Weights of a small image classifier: activation gelu, width 384.
Rows from block 4 of a small image classifier, named by matrix and row number. Rows with one number belong to one neuron. Each number is 500 + 50 x the weight over its row's rms, rounded and kept within 0 to 999. All counts start at 0. Numbers have three digits each.
After each neuron's rows are labels from the 100 images, of 14976, where the neuron reaches its highest value: "peak on" is the class under the peak. Only what is clearly more common there than usual is listed. The data: drawn human figures in many poses. In brackets: how many of the 100.
# fc1: MLP up (model.blocks.4.mlp.fc1.weight, 1536x384), inputs 308-383
# fc2: MLP down (model.blocks.4.mlp.fc2.weight, 384x1536, transposed), outputs 308-383

fc1.151:504585528483540362515505518587477465574462527528546508564469584460483417546470516452479464420468442495461504399478490523394547480558517526458421517471511529521401416415521436446379482561508475561488419523562500441456519526519440
fc2.151:453533467529588625543514475476475514458440489472472520502553531443569491523525501483483492548420548588480532557504535462525422554469490466588554558519502454513526478567547546526503460453521460416482613451419430505565480445500526
peak on: leg (28)

fc1.337:432432524452498548474501499611520405543527542524470506494533459524421449426502472449525487449505533392469449470519477486564570582500556523491547551513466483506463435475615516546503513571517390556523517435520550486554502527452551
fc2.337:524550479583504452479419499505503532450464406450494437543520450461524542526533501489392506601618473553449514488510508452579489485525481520562499454473564541371510515434441564484555540477522554497451489535541415512466490481550418
peak on: leg (27)

fc1.709:559443481495500470497500462543472509590497357579508475466525497447489493565440512576489581498421590484559545454567413570528578539523418514544528534473505499434544580479539522482454452525535556494552559527569536449452486453432487
fc2.709:529600443519496513648539523571418509429491535503399536523569596471504545434442523469581420581591515523530542600458546447486471486544482472553391514534529549576389404496453491466485505500508485483439447490374476498440520544462492
peak on: leg (27)

fc1.266:520447575488479550518583454479470592481484550464524442498467483490550519556543548459494529523436517536510412505538466432471477411520483583532485530564456478509515506504472446430532535495599506534521459580496458467479488507514486
fc2.266:405489405482546500516381559491408455444423488585551498523487498536523457408394464563542573388481508439467555510584600462538521491508462494471515439497479415522490582454530534650474445591612406434507485401424519446571542534419447
peak on: torso (25)

fc1.663:633546553558503465511505474535509491441557341538587477560494487504551435573437508515476548579565591430519587504579532502490490432525497482465511494597510580525501477511550507555497375495538535545478545476517445579541532437453569
fc2.663:485475525506535566475486557527534540493607578486408413597537393410604503468496512493540529523582584503443491532491526427500419483442481525473518482603560563432447530484543468513450500478501515410456453542468533489459528483474552
peak on: leg (29)

fc1.491:544525482455485508462534445566448486514525490500445467521510519529463448516499431425452459520557585450468436443421494487523479499497537438538552556460501466578483485517505512505608485505501510497486536515452484628400501444430515
fc2.491:456477506457502499562425539422464512476466546617591506512504441496601547449478530559524531452396450459393524480565443469501501509572530586466483455450440534551587479576498473485432499496508400475513473520536487418527546567535429
peak on: head (33)